config = dict(
    model='model that predicts nearness at each pixel',
    dataset='rendered solids tumbling over patterned floors',
    train_examples=97500,
    image_size=48,
    crop_scale_min=1,
    horizontal_flip=False,
    color_jitter=0.2,
    arch='unet',
    norm='groupnorm',
    hidden_act='silu',
    weight_standardization=False,
    pixel_unshuffle=2,
    widths=[48, 96, 192],
    blocks_per_level=3,
    block='plain',
    attention=False,
    upsampling='pixel_shuffle',
    loss='l1',
    targets='nearness',
    init='torch_default',
    optimizer='soap',
    beta2=0.99,
    learning_rate=0.0021,
    beta1=0.9,
    shampoo_beta=0.95,
    eps=1e-08,
    precondition_frequency=20,
    max_precond_dim=512,
    merge_dims=False,
    one_sided=True,
    adamw_lr_other_params=0.0016,
    max_grad_norm=1.0,
    ema_decay=0.99,
    max_steps=30800,
    batch_size=128,
    epochs=40.4,
    lr_schedule='cosine',
    final_lr_fraction=0,
    warmup_steps=920,
    weight_decay=0.0,
    adamw_weight_decay_other_params=0.05,
)
Rows from block 6 of a small model that predicts nearness at each pixel, named by matrix and row number. Each number is 50 + 15 x the weight over its row's rms, rounded and kept within 0 to 99. All counts start at 0.
After each channel's rows are labels from the 100 images, of 14976, where the channel reaches its highest value: "responds to" is what is common among them. Only what is clearly more common there than usual is listed. The data: rendered solids tumbling over patterned floors. In brackets: how many of the 100.
# conv: 3x3 conv (model.mid.0.conv.weight, 192x192x3x3, each kernel summed), inputs 96-191

conv.101:36 35 47 42 34 49 47 42 25 47 33 76 50 46 36 64 56 30 59 54 31 44 46 59 53 35 56 22 41 50 72 60 55 34 70 35 72 39 53 42 44 57 51 70 69 64 78 24 87 45 40 66 31 43 65 56 61 41 67 03 36 26 44 36 50 28 41 31 61 50 62 71 46 27 77 40 32 63 60 67 33 40 44 64 44 55 61 68 50 61 24 51 54 39 77 41
responds to: count: one (52)

conv.170:43 46 59 11 36 44 40 33 63 40 41 71 65 25 40 52 74 20 53 20 42 33 48 47 89 51 29 59 79 38 27 41 37 48 39 66 89 46 38 43 48 38 50 56 42 42 41 43 46 43 47 68 53 58 53 67 42 75 63 94 41 40 61 44 60 61 48 80 45 29 23 48 62 66 59 49 83 45 77 60 34 40 19 45 51 64 61 67 68 45 31 36 51 39 49 13
responds to: count: four (48)

conv.21:61 66 43 43 45 59 57 43 43 82 52 51 57 37 49 51 35 62 19 53 58 62 32 68 66 44 53 56 49 30 41 67 59 62 55 61 30 44 66 35 42 59 68 47 42 33 54 81 28 38 80 47 51 59 53 30 59 45 71 75 38 55 89 47 56 66 64 48 48 90 31 59 94 44 58 39 56 57 33 55 51 35 31 51 62 50 71 86 67 49 33 52 57 57 39 44
responds to: count: one (55)

conv.160:45 57 41 50 52 59 57 55 65 60 41 57 59 57 25 60 68 40 66 45 51 78 45 52 60 50 38 62 36 69 53 34 38 37 55 67 72 50 68 52 54 39 34 44 44 38 66 68 40 64 56 55 74 54 71 61 40 47 58 31 67 59 55 35 63 59 33 52 74 33 57 46 43 46 53 45 44 55 40 71 67 50 15 70 59 62 59 44 70 38 30 38 66 49 73 54
responds to: count: one (63)

conv.86:64 48 63 53 46 73 54 47 38 56 78 62 62 36 38 30 40 45 41 45 40 54 54 49 50 66 76 17 71 44 24 83 49 50 71 61 39 58 55 36 45 63 44 67 40 36 39 58 40 34 39 45 42 52 27 50 62 57 52 68 41 36 64 36 50 68 65 65 28 47 17 69 65 59 33 75 73 46 64 23 46 48 50 66 47 49 70 68 37 59 65 57 47 39 37 50
responds to: light from behind the scene (62)

conv.127:52 49 46 82 58 43 72 31 36 66 41 43 32 56 67 48 10 59 44 80 38 55 66 59 43 61 58 57 62 57 40 44 22 50 44 25 20 54 34 41 26 52 65 21 48 59 59 48 21 39 62 57 45 43 57 42 56 49 98 50 67 29 43 58 32 49 37 32 63 52 49 53 65 23 63 63 17 58 14 37 67 57 80 67 79 48 30 59 59 68 52 56 53 39 34 60
responds to: light from behind the scene (53)

conv.83:56 55 63 45 48 54 34 59 54 74 58 57 77 53 34 31 65 55 45 52 58 48 43 52 73 38 58 38 63 45 57 72 85 68 46 38 26 40 69 62 66 61 45 59 69 70 65 47 50 68 61 36 42 73 16 27 54 51 42 70 42 70 67 54 69 57 58 49 43 65 48 34 97 75 20 47 58 65 63 34 23 30 50 10 45 45 55 60 37 51 56 42 23 74 65 57
responds to: count: four (49)

conv.178:58 55 36 53 79 53 49 36 58 58 35 46 42 54 48 60 61 66 53 70 57 57 56 71 62 46 46 75 48 50 88 35 41 32 38 70 47 43 60 70 61 54 60 50 58 48 83 63 38 80 45 37 79 32 55 72 54 20 39 54 54 67 37 46 44 79 63 45 42 40 56 63 51 42 56 36 42 63 06 73 53 61 28 72 73 44 58 39 45 63 49 48 56 33 37 55
responds to: count: one (55)

conv.134:61 70 38 60 59 64 73 66 54 35 51 49 24 52 52 70 44 54 21 46 24 61 63 54 38 78 43 61 56 59 23 63 26 55 12 43 37 58 24 31 49 42 56 44 18 31 48 72 34 38 48 47 49 37 84 47 52 42 54 53 51 47 33 42 57 58 42 46 61 55 42 63 40 65 76 72 66 53 49 23 76 53 38 76 56 69 53 49 69 63 45 51 69 66 34 52
responds to: count: one (70)

conv.15:70 62 72 42 70 45 39 63 62 60 35 50 48 30 57 49 49 48 40 60 22 37 39 37 74 58 61 61 51 39 60 75 67 68 59 46 51 19 85 47 50 71 60 76 39 52 27 70 45 52 30 43 45 59 17 22 71 38 33 99 20 65 77 40 42 67 68 72 25 65 34 65 64 70 33 64 68 44 48 28 39 30 56 53 40 51 67 44 56 71 41 69 36 54 35 46
responds to: light from behind the scene (51)

conv.109:68 29 63 72 55 58 67 47 11 46 68 52 42 33 49 56 18 34 83 62 30 28 74 64 52 51 68 36 81 63 40 69 33 46 64 59 38 49 68 75 42 69 33 60 49 63 63 40 31 58 66 38 55 54 20 40 99 41 44 38 72 10 36 22 50 54 52 50 55 18 24 59 48 39 62 55 24 43 32 40 81 47 55 61 52 67 42 49 57 68 54 55 66 44 44 41
responds to: light from behind the scene (55)